Weights of a small sound classifier: 12.6M parameters, waveform 16khz input.
Rows from block 7 of a small sound classifier, named by matrix and row number. Rows with one number belong to one channel. Each number is 128 + 24 x the weight over its row's rms, rounded and kept within 0 to 255. All counts start at 0. Numbers have three digits each. After the name is the row's rms in percent of the matrix's.
After each channel's rows are labels from the 100 clips, of 14976, where the channel reaches its highest value: "peak on" is the class under the peak. Only what is clearly more common there than usual is listed. The data: tunes sung on syllables by a formant synthesiser.
# convs0: first width-7 conv (model.blocks.7.convs.0.weight, 240x240x7, each kernel summed), inputs 0-119
# convs1: second width-7 conv (model.blocks.7.convs.1.weight, 240x240x7, transposed, each kernel summed), outputs 0-119

convs0.45 103:155153179132096097130148122138117125111153118132119089133105161085167106143116117079163134101109126126122100164129132128151170111159152163061153125148109125146137170092166146087126148141108134134138097138119106114127163152129104141092124146166099106151133128112121126120132133172132163120129142092109170091095110137127117161071105094115120113106144177159183141
convs1.45 094:142117112121162121137146101146132119148153122122137131078189132128135093122120155151164098150137158132095108150112108112116085125176111097108086176141141154145119112105123152161093140105154145106118131104152134154129116103148126140100145141126101124137152149134104133157114129154145090120136144098122120124143082119107116152132132123104158125114119125153100146
peak on: /æ/

convs0.114 104:139112138140145166133086113180088151120124134121120126115090135104091119109141152111142121131142121157109159141103106069116166104099165110140121095098083170099106099180139127161144139145140135161121144132120115107146145120117158147121095153123144122149147122105145118109103114091104155155097123116145083106149147124162125158117152157079075113141100118100110125
convs1.114 108:092107108154100093100123131130151166109141143131143129149168172129143086111107149174098118151145134191115109196143122085116153133143092135154122123107132095105094181112131137104128145094160092122153155113149123135133136139168153132126136133108132057111123106119151147110139170091109112126119120120126103135148146137149185145143143118134150111109110102106111152
peak on: /u/; /ɑ/

convs0.98 100:139159104115110138129155132099126131125131120093152146131182129117143124098120148151138105096149124151096139104161149130111184171167138126097141090140130142115091145168130156151118130107113160151165135102136094088109098121143136126155073134128138128086136105119121136148092113090124099134166133172145163079140138100165130145168097107103127106143153132110140121
convs1.98 121:118107117108101108129088115127137120123121093156161134106122141125148138178139157108108135131121132160142142115182085129121095111112069136103127098092149170116149099120101180151095151135121134139122181136130108114153107122134100159150090103107120169123100133117121120136087144123116090092089134124105134087118147109116168142158103124118103128114093150134130107
peak on: /e/

convs0.115 104:102132124136124105139068073098156143115141102107122115159137112155131149138128121133164138162166120100145135139107130116118151128127125144130125152096082102176119158129112126125097104163125127117119163148132171146140128115153093140111128128158134120133153139157128117143116172118109162102128116105115145111114143147106166139139133149178084107089121155123133099
convs1.115 105:168097142129171123099135142102130078116107094121142146112136144150091167124157090101110134127119139214145106141145118112133088143102097092123094099129145096089131109148129134156108133135105094158102111128146142152143137089135134117121136115120109101117088168118125140085116125123124081115132181121118116165097105155104126108127150123091100126120118125130132143
peak on: silence

convs0.192 102:114104075154105124129145103135150149118147127152123103154113102160144126171173129110186116100106149070140117128147089101136191110065153125094114126118169131145184093104152112123121159107137102125147134089126142127131115094120086147132136195152104134122146140149134135132096125104126162123084115136113128120133126133116149139095107114175105158118159090141156133
convs1.192 087:112125144101139141118118159149120123138147092080133138130123076103108104206111183138119140142180147177134164099133166136113099140139167131123139141108105130141107147159122150160144111152099156085137114115089099107125148119137154146132077140153101111100154101128108112144106130147110131150123136136142136124123117109150131130154110128121120100142136153149117145
peak on: silence

convs0.69 102:125130131129137117145059139096148151139100136132142107125120131157183115116109121121136164122131141139148127108117097118135174152107124100121077087139115095117168124099174143159146135095155132137166112143136176130145112103157137112088119078137129083162153124137104071119122122074152134151163081109114085157129117133117100133120100122140123154097157136117153057
convs1.69 095:121091124140109105138089122096109078121094141162121164139115145188084197129118100116107129146065136148100106142180126106165099128145126114150126118125089132159144114099108132153072115131138129140127138145083138116138151131123162099113123093110118120153082093101134093109141117113123138112159127138116112113118080139134137139136161121091117111123132134114135137
peak on: silence

convs0.185 093:117104156110149149090109119130096162136124120112122154131160145105126112110077115111166170098146130080092162138134105147137146145164125120156095130154116074150127155138108185115084107184122163148141081131096145110155157126129100080132124139132140140131176104125136098106073098195152127113120115129132127094109139119150107107066080145094175136139132090118129148
convs1.185 090:155140151140083122100113109101171134126136122146125109085094134105147091131128079140139111155122171138138123159152122139146130135143148125159149088129119146109141115117100138112129159095108121136142155129147147129138130122157149098134180114114083139125177125175142104083153133104114120108118140148109134106099099118148144087145145134108096133123122173131123112
peak on: /e/

convs0.35 104:081136136153098128142109078114115165133130109120148112165116146131128123079159113090160118145134115108143158109120164105150128115148090136124122150106163114139097144127148150109152123102094116087140140121112128143155135160137147128078127127131142099127150154122118169146114139149129141169117150170145141140069099108111142130110136060140087151120089118097123162
convs1.35 095:108129131113150128135122101137104130107133146092130121112140127211106094128119116142128119141115104166151154176135129115116077150158124093130128160114154173149103182144127119128094133118142102158147118134126124106118143121134110093068118147084153124135148128170135126132131118144133136134159123127119150124135087105115111148128117119087093108109065102132121142
peak on: silence

convs0.160 097:145117118097122116126116068102139106097149082082121141143145111136156105113125105124150107106142123067117125132112131125152140112094140120121100065153108127118151154124111161149171126093118138091105125102103131112135107153073085129161116144126161107161065115115123138107139139161137112154101126127147146087134134110120121098108122120117153132135132115112126125
convs1.160 090:129129139148144105138122094101118148138146104143114067126127125100133117131122154094169151132122132162157176122175124130140098126153155105175149120078122151161136097092111102164146116144107164112159132166163129151162111171106151124159151100088150098154121137121155120143140137130084156135122135141153137135145096128153170158148159140150127148101145120159134140
peak on: /o/

convs0.1 109:115110123167134090108126122153153138072087141165111150138145129115135105125145099125126126139125113121124118122135158127118118101126112150091140115132135148122149127108136134097139168145121140166118146129123160142095152147096121157111148122181118082149064149100100151096162126148120121147119116109118112068126141108182114086115056155073156118116117127133115088
convs1.1 093:157110138126168122101110134116153147163168150144129128127161136110110104144145199130111111123112122132123140077082117126139120175175122123117101154111138139153119119147139119136144128150096173114114151072127149138089095149147102198120150097142143147106115123123078126191138139126104117149151128135116100187141076106162138175136171111140129117142135137110151154
peak on: /o/

convs0.181 095:118092090140141166120081148061122136164134109112106154139132126116118085117154144091125150129133112073135136103141172116120124140114109152090100102137103128126086172165085125125108131168101115135149111109125161128124107095141098116124109149152131089139093130109093184103103147107135153163178149100146169120078156114103147126072120120128116137142111124126116137
convs1.181 086:112101143172127113139099127157146148121138150121174131139152153172131125179148149114114088104129104151136151099150128136126133113164105133117113190100174146091123142121150130125129099119092114121120098133179153133124140109132123119106140103065143127124106159157099130125085120136173113139144074104113112140128149142115127179117136139144124106151164120157148115
peak on: /i/

convs0.156 089:135115104082100131134125139122129143130090130113096127138093110138116124128156143163115135158150134138152136107127092132156179125145141120087141112136106134105169180127078152124126144103174132120153074078060163118136140146138094074110123119140150144119136148138131126127110082155158158087123123153133136116135092122077108156165125104139096120151088096116139108
convs1.156 090:145147144130150130140165118121114105120114144093107166131131146090111110140127117107129125110145119153141153148168114054086097108130118094161089067096119119064136105106113129090110099125099132155098116129138126109122113088115171096154094067146149163124121117071151105119137116128114125160116133106139078113142126153132154134111128126097133107098150150137135128
peak on: silence

convs0.183 094:096084111104100119160150154122158146122122145164145122145102159161144116171140104152116107154142125103121138130086131137124108129129069139127131154132110110137106125151131156188112137159144118131074094124165122158099126121148147118097090090124149087127107082144161099154152169057114160134162155080131138062203133143100147125117167139102104159112121085127119100
convs1.183 107:122121140137111123117160108094116154118124096175133090117121118107128144119158147097141181105094105121109126110130116072150101125157117153128099154152102131117128093135132108124144161145112075094126136154087114087126127116102118111124133126135096106099103145056134130114113098093117141116148119118134091130113166243121143140119078121147139113179107116114138137
peak on: /æ/

convs0.177 104:161099113155113114119122121087118184134096108157119127150163143136192113117124138091164161110089100113093140129122136117129135117108096133101090139111157129126078145148130156122115133133119121146144123097117149118147119118073105135109093164165107150150152123135129130092142099105107184164141090132112095153094106114159121130080079115147116154138129105135120174
convs1.177 101:117095143090176117142134175150149165119165110138110121122126119151155155116150115141135147119150148078165146134155126124115169130159138179103156104156096102119137117132195151097118103121098116140135113091146120110136151114150165122136090125116150112138181160145165160124144121115130107153165133159136125142124092106159105131079105127168101158120167162158108144
peak on: silence

convs0.187 097:075118165116170142114142124111109167109162146160113115144111129151157143109142144112152104161147158111131115144123076088157127115130131129132099155148134111138086111091139159102115112107143100145114120134110156135112147182133114135089122114095149087084099122090111174108112148106117123125123168124133126182129131109146151126099114152150093152114112117162153119
convs1.187 090:131163091099112134130125126135088103123131123155118157098133124208116133119161150161132098141096130105125186083145144123151132136107134139138128114145161119117138129112125113162130137146105143126089154128115109116101139114178148116161119112128157174118128102184108097165125102109136169153158116149139164109115212131148144158116119128132137135162105063148134114
peak on: /i/

convs0.56 098:111104135149112121144135098125091138103159103123080137166117144138148101104143135106113126064141168128109135125151162084184138131134121131087140123163100133119138133141101146102128122141094133120116078113120095114113185155130112143116127089138137101144101085135119116108136101176137187139154168108122120117135189082108091121106125127108107158136142085132122086
convs1.56 099:099145149110144140129110142155142112117137154140144111121112152123107118161094114137138134180148140135146157124138124157149145147155153141126134088151150180096122141140159117119116125153173109170118132099138127109166162135120099170121135128124102130118123131106110145106152150123108137164123117134172128146127134139137176125116160121116138116108159155104137106
peak on: /æ/

convs0.76 095:174126135152124132125092172100149169165121117126129147137148107150130167164126117089118110139103125078139133120175105120114136133098121132123161142119135164149141120114130169098092135124119081160129091136119111115130113168110116102149138123137103118123162137143121121117058129104182160120157111156139097170074106069108156118114151128149116145144149121113132130
convs1.76 099:099119092104151177094081149098061098113099141116097112126082123136109092142133121117075121123134131132096112165106124115105162117122157143083103139103091148145144130089107130115118111102132150111164094089113116150125153087112123082123126103122106118139175108088139188137106122105129121127126105135124161124145130112086134116123066129114140112119105161114144132
peak on: silence

convs0.94 102:126139148131120135149110156119118144107119152107131162136142062145142143149118109119157123114116102129102102134124120151148111154074136172134141141136125144106101157111185104100138128112132135159118094150142137137136117160136133112120097141169129138126131155165145134135117071167116163133151117135162168122156124106157143098108132125126125106138120125137111055
convs1.94 106:113188145117156090140130119129104088160132131106144094154090108145117157147138146105099145120126115102105110112108159122130151116062146124164152098159135131150121137126124145144129084135116113106092130142127101120117122128092105147127133140110147138115120150111103073096112123139106135144113193125097080149136149160118088120127148140132133132112107119123089144
peak on: /ɑ/

convs0.30 097:155123133171135101119110129137147153111147142150107115155136153148149112101119088135107114087152147056119112108153069117158175122149116160084095117124169105128098148129088129133151108148095151118124099133074118114097151110120134127123141111114095071159146101128111110126113112131109116136161120135185115144130082131082135155108152159166115113123160139143148153
convs1.30 081:110066116154162142153156143146121110117093158105135146123124112154174147140094102133136148140124168099137114156160117127145131084141130119183138131107126122117138141131105164104132150120130124180097122141158131104107105146164121115167117152162132112137111103118141100121129117087143109138120136145150128109120125136129128140077118138090114136121164107127131106
peak on: /æ/

convs0.135 102:085113134123158140151131146090136091184114139140129065179108101154152118155107131141121138082129108092122136100128127110129108084131111122110129146115149143120111146121107114142123128146111174106121083075111119112098132105096115129135164155145127087139109142130128135088159138105122104119142113098093090122125117162138126108057123164095118127106115135160106106
convs1.135 092:130071127163106111109094121091088169103103095131139124121137106097169189184137126117128121119144131107144111128151145145130124104134115122141160142174120123118088110098096098156121157096150104144091111108124124129101138139159139136128120115202123086105147125111120111147149142119170162142185138116155092119154157192136194164149103115140112137104153150127144147
peak on: /æ/

convs0.61 097:168098140125134110092148124123131146126140109090133136108166094087121100112095131106134114148131115050153129114119116153143128127132145116110133141136137154113074186128192175098147094139097118109097155149125131110111111101127100150107093130148158086153154113089111126140115137131158124086123133117174126122106165125109147111124138122132157151141098116140129115
convs1.61 096:152118123142165103148113117139162137116151162148173116119138144127154114131110114107093137126094116145184149133105127077140103120119130108141105098142106114144084111108162113142112156114119147174115103131147103144129124155107159093184125134136092157116100110123131113093104121154083101154117116108153096128113161098145115142151135105158125115127137159078101118
peak on: silence

convs0.83 112:108129132134157099102120100158116078132150114119133138097144124117074138116089136103156139122146106111130143129136098160173151153175161158126108119140130134095127099148129155125136103157064161117120112124138137105115137113117106141153090099140128163174079083149129140117066171107133125172144125127136113099101125118134138157129123164076155105189133082144094126
convs1.83 120:143120105139148130133178125135173069126116116151124162122139176103095113157151124133137140124151129138149127142139124090109137125136141142169157126144134147115111102118125130155129135130135089145144176123172139119117116113187160140156113147164112117087086118145161104165127118148127115141110144142179140129133175112157159101125162135113188134149150126153152177
peak on: /u/

convs0.167 100:178118127121178110112117133136125131103112101083124152099097071140106103161148156157130094097118133167156142137121146160087147121129153138078131142149126147155167108146171148172172143110141146115087120142161107139126162114144106144152139152118136158131155164153110135135131124136154094116147158113106132134096105129116144096115142152130157123132144145101154111
convs1.167 116:097098101131094127123114138124107103142129104110133098095104123144112148146118103061107119187096091092121122103129124117147094072138166124121137136132096146143116132127122120183109095122139102118119108108172104099098086125077158141101159134150132159128148126149075115155126090138137116131112166110146116131118104137126109084148127121145125123090102110137107141
peak on: /i/

convs0.80 111:141169136134118135141132121106127105119176124117137159084154124106129117097155160139123114079117125205121119108163146153127147125125135137137135125139133136135106108168116105167110073124127147157104095139144109177122110163164104155141151132107138134145133101116136151119115144146140130134118109097143130113124106148141019129147133134124167127111193122091108140
convs1.80 120:108107163121108139129071136109129111113099127151147159145131124136137133106156095138132146138130079132119107087119089175098121154128102137137126094133116177118123138104138117126123189142082104091122157107106125098118133110203155110107117141093132132134155116133113123113134090125173087118124118121131095110126110135120067106160142089154162122116153136124125139
peak on: /ɑ/

convs0.216 112:135105118168114153193135130117115150138123150153130099144131139154122154126145133108147137099133177147102118155128134130118151059134186100119103131117130193134115142167154158143152118131152124129190108141161071112142138124122129179114131120131141095117146145121134145147100164126104181124157130132138149105112172113137104161139105112098099121181121140138121127
convs1.216 124:119138147182106110132131108087160125091120063123110099110108117092122115093092119118118140143088125123122145153118113106135112103149112090094095137124166145152116121150133128119141099084164123137078167108107139111121107151115116103113140142111162108134088146110130171138104108142109126066118170098130087102111094106131162121138120147147123143098144108109106088
peak on: /æ/

convs0.141 100:114140173107112107124104082108102156100115097155108096120131131122087150176156118115104123127126106192155090148142152132167148130139162134137137113134159129137160135103125103099124112113130067098134110120147137128140130125061128103163170171111147096119134074098131126116127156165154137139101127130134079094135142148103156129136128131086094123112132134109104104
convs1.141 118:146143081106132109149095126129122125085135138104116123127091107121129140179091144137167127174132117137063144096113102137111105111082142118122103143109108079106097113127097103101117073145149109143153124117123100093158145113164089136097150128135118192108145088127101142150122162110126098134121123145130115132126121115118131129094154113108084140091101126138144146
peak on: /e/; /æ/

convs0.149 095:116131134154121123120072125129128139132084119129110115126129111145157141141130111079087097123125127044108117146104147106133125097111103126149122151142118135108134139113095097116103140139119129120126128116146162172088102144132173121097112123138147087139122147158115113088110145176116099081115138117166163130126127182125163121071125111162136132141101120111128124
convs1.149 099:106143149151119138107161079116119123101106096126122130168061160094161119071153137113103147134147142114156108153158109126144091125120137154152149177107105099168130146141123196133123119160113122143123111093135105136107114129114168123153136134143146128147125156145126148128161118105182161177218160115128125171131128109127119081127089150146098166104153154120154131
peak on: /ɑ/

convs0.136 104:175134143120115093167162134146126091086141126151128122128109098129146164142123157153127124145156126164128138137114107142095165162107181091175155079158099107091181102143106142114166138129123135129139099130094083110083138184138107109145146188147108124115149144143142114145118131174129103145106126115167149127156140125148091119151088158077159109133140108160090092
convs1.136 114:066113125126138090120135133121116093162148098135138126087105181137100125141121141154133113135131145126102111139166121142129115116122130101183152088114178129130112119141110098158095108123134158145165185100141093109124137112142124168092176130131145150117146114119101138136100105100149129149102084148142083118077112113122125114115139114111137136129125148102134097
peak on: /e/

convs0.87 094:083112108163110133089124152145180147137100179114106154188144116145141155160148134149137101126110111066109143128127163123137135121130123140079094084135143125163111148110154116099126167145118141122147138130117131129098141116146109109088091141128140106149114110136129143143172108114107126110093154132134122112167153127107140132116155196142084100057131148135128142
convs1.87 083:155101105130134102097133195117092143122129153140118130143116161141183126087109156092114163100144124114114126132087140125121111077128102102135107085131129119105139114113117113126138109157092091156089140126107173125147145124135088172129144144110100094113122094102142128125082167125110147117130102145132106120118116088123153160130136124103130100134092124139088146
peak on: /u/

convs0.3 110:107133136133145122128076089176117126122144182115124096171100130143123151075136120142076167157114149164113130153122134156111140162129139115105092125115187091159148154113092110121126151132145093166125133143130147088117115103129143113119115131087115120154109130126136105090124123120150138131120114117163143083151171127151131111140143153092104158146132092119125104
convs1.3 127:110094152144150085123095098106119113127090147122105106124153116120103127097132120105117174101137124118129101124152096104142122100116100092110135139121168079091102185096119117112102082134140110110118132120149130124112129104116119130077131121127148140107148139138123113124168134090132089103115094104113076146097054113095112158111149115126126078113116127119125143
peak on: /æ/

convs0.133 090:118106113152106106099117133184130136153170097090165105162165172126094134111127099126145135112127133163109152144112097115142143108205171132164106178170106176141125150155149100099144141131133146127128109116125141119093129147106150121105139140100146100125118144098123141111135125163136169125182147114134125134109162153121105122112116141094135099096117119159095149
convs1.133 101:182099151106102158123150095130164118125103136134114118078106105094112099130088131122153108141090120150138157156134118141113148122120139122139169148101159127146097102081154139101098167103150132120143136114129146127137138116144140104088195110130079156152136130200132140119174170138181124151103065118097139126107102115127132128114134121120160137121106128126169160
peak on: /o/

convs0.223 096:116073123131119116128119145122094191167133108152112070120158123101190135128110127115147126163163130124121132108119102104115149116095108128101143136164136156120098163135076138116142111138127089132110130122145138120123172117123120147070139105137133111100133093108106105135115151101143104110108122115145116123161106133127157102029107132169159149095122116152114110
convs1.223 099:101119107139140120128166130138124105100163121106148145152108133176152118121151104130164136127148170050132119176157174127113120127165128125146120131119091104126136107147140125087148098127107111146073120126158113148108131118109140113142121140105145076142064129146159133111152124120161174138105142137093146160138115146131115137097130142134113091132176139123185123
peak on: silence

convs0.230 091:137160156144141165112117106083122147135106101121110182125114084176137124154106150117114135143110156093113110129114184170099113106103161143100135107140129138152173077109073155148094139137144149182114117116149131147127135106142127170134147121165141109101134111134115148122119101139146107095128099110127144136110132188121132141078123115133136137089128125101086150
convs1.230 094:125127101155102118129102138135094142136088157133136121125076155110152134105098119141152114127170150131097125172107157148093090105086112068112146116144112129102172130142124155126128120134115110136154101088156061135103132112102141172120109159150148106148109121148133167094129105126112148103105159129118160148147070097126113083139100153139135161144147104111114115
peak on: /i/

convs0.215 109:176139109110137151100137140134113128122133111136119157148090186125120071094102103181103115117142125152129145151147108090096154110132143150131130178148128125106096104156127098150134128113119111119131101102124123147154127156136183130144122173128135139126160114099097164096141129078187128107132134142110131141136058141127088122152107068102145145147139110140147182
convs1.215 132:179109119127111102133077119160123122099127126119133102121125151129129125099093148137131107119108150109090140118089101109135120150097094108079123126108161081141154132104109108127108179125130105099119101137113097137165131133197124104126135126118128162117129113102113116102115113102053137143126120079139095123118125108119145125148129148125128147077093125127111119
peak on: /e/

convs0.95 091:140127129152122123110118122144077157116100132120123130150149170113093101151111127089110104146090136088128122125113129155091136116130116142136139144141115123095147138116127150112134135148095121124112111126131102116067145152137130099164128120131125100145148155135104132115163155158121102130107120133135158123163114152117099125107131149129127148129142147113155105
convs1.95 090:161110146117137160121128091136150106092119147127095185093111087148147146094119131125148114072154109140141124132131117127100121098125121110134122085110148131135104132104117096110125095140102101109139153130138155149168132156134100116079189141090143133124143088070062118114166137122099160136120107133103137168115162114121133112107129103124129166112107100170145078
peak on: /ɑ/

convs0.97 095:143109133114139112135129104160140079092155110118116173104103135134087113145136159151092117108127142123202093127072108187117092146169139121148147096153097119120122098132135151115119156103159129088103102078123144130088170167143146121117113091105136103136136114112143154153120127118115114128164135144166162070081108138114170107179147124097134135132064090126098153
convs1.97 097:133112135180134104139159113108121125101155115060138113130098122129133129099128114133124133141116172148098124150136135130135131139110128096115102101123138102143127090120108131153136142167091106158153121143108120107169107123143159108148174134114095137122139141121131086118134131107107148072074142137155102161131143149115114139083151143136158099112169085174134145
peak on: silence

convs0.221 095:118144104124122146167125136154121067123119119132133145113123168144125094110085185131144137097132150152142119152175138117162112130157142156124136164114110141124126142133076163119162167143100124133130115088167105140135157141107115124154113134170130133113111117119073161109131117120151100121149168136177104095148124136152093141158115117047153126113109130118088099
convs1.221 100:139137151130101143109104099103125115115112138105097120097102128125130152148134140197129098101105098169138143127103121112120104158113125136118092094139089163093140122101121104162076121147135178130133109138098119130140112107174167114097139160114139125109097169107138120160111130157110172141157121090073139159164143157113141164152096130117111123103112129122113132
peak on: /i/

convs0.26 101:136129109143071127105138125138096182141153109112128126147149155127134117109133111112123130119118143132093126134107122139124083128155155120144077073123132140143121109129158123124160116101121127139145115132141132109157115131125157144132153063107128173087189136144111086158158140126103140157126144123118128126067091107158115155089134125100141116167154130173104151
convs1.26 104:095130112151116108161145115135144136106081123163093137118130131158126128077085123152134129144104148107118097153115113086119118167106140136143115152118124106111098117139158098106143160154156117075134090143118141117105089120137119127094144115107133101144219140123154120137141111148091152097115134110116153080159119144114108106116080132136099113146097118114133129
peak on: silence

convs0.157 097:117090156162140100086117169086149158119080111141128124103101135128111132119118104089209137120126156113136139122156098128140121123179108128185137124165091118095085120108120147099154093142128152127145142138105091133156132113145093154134121125084141089122190109118135131137141140103121134127155127113126154147063176153101147121122151137165124119134127120152136116
convs1.157 096:111177116113131151146107102112122134096105123094120105104144144154088151116138147117162086093142133106115115155160164156113117118140099150184084152132105120086150131071096143170116135128115098140108116127137115084190135117143195094104122141129158129130149116128104122123141139161097124155108164095140114157111195127140100146108148099133140115077099162116153110
peak on: silence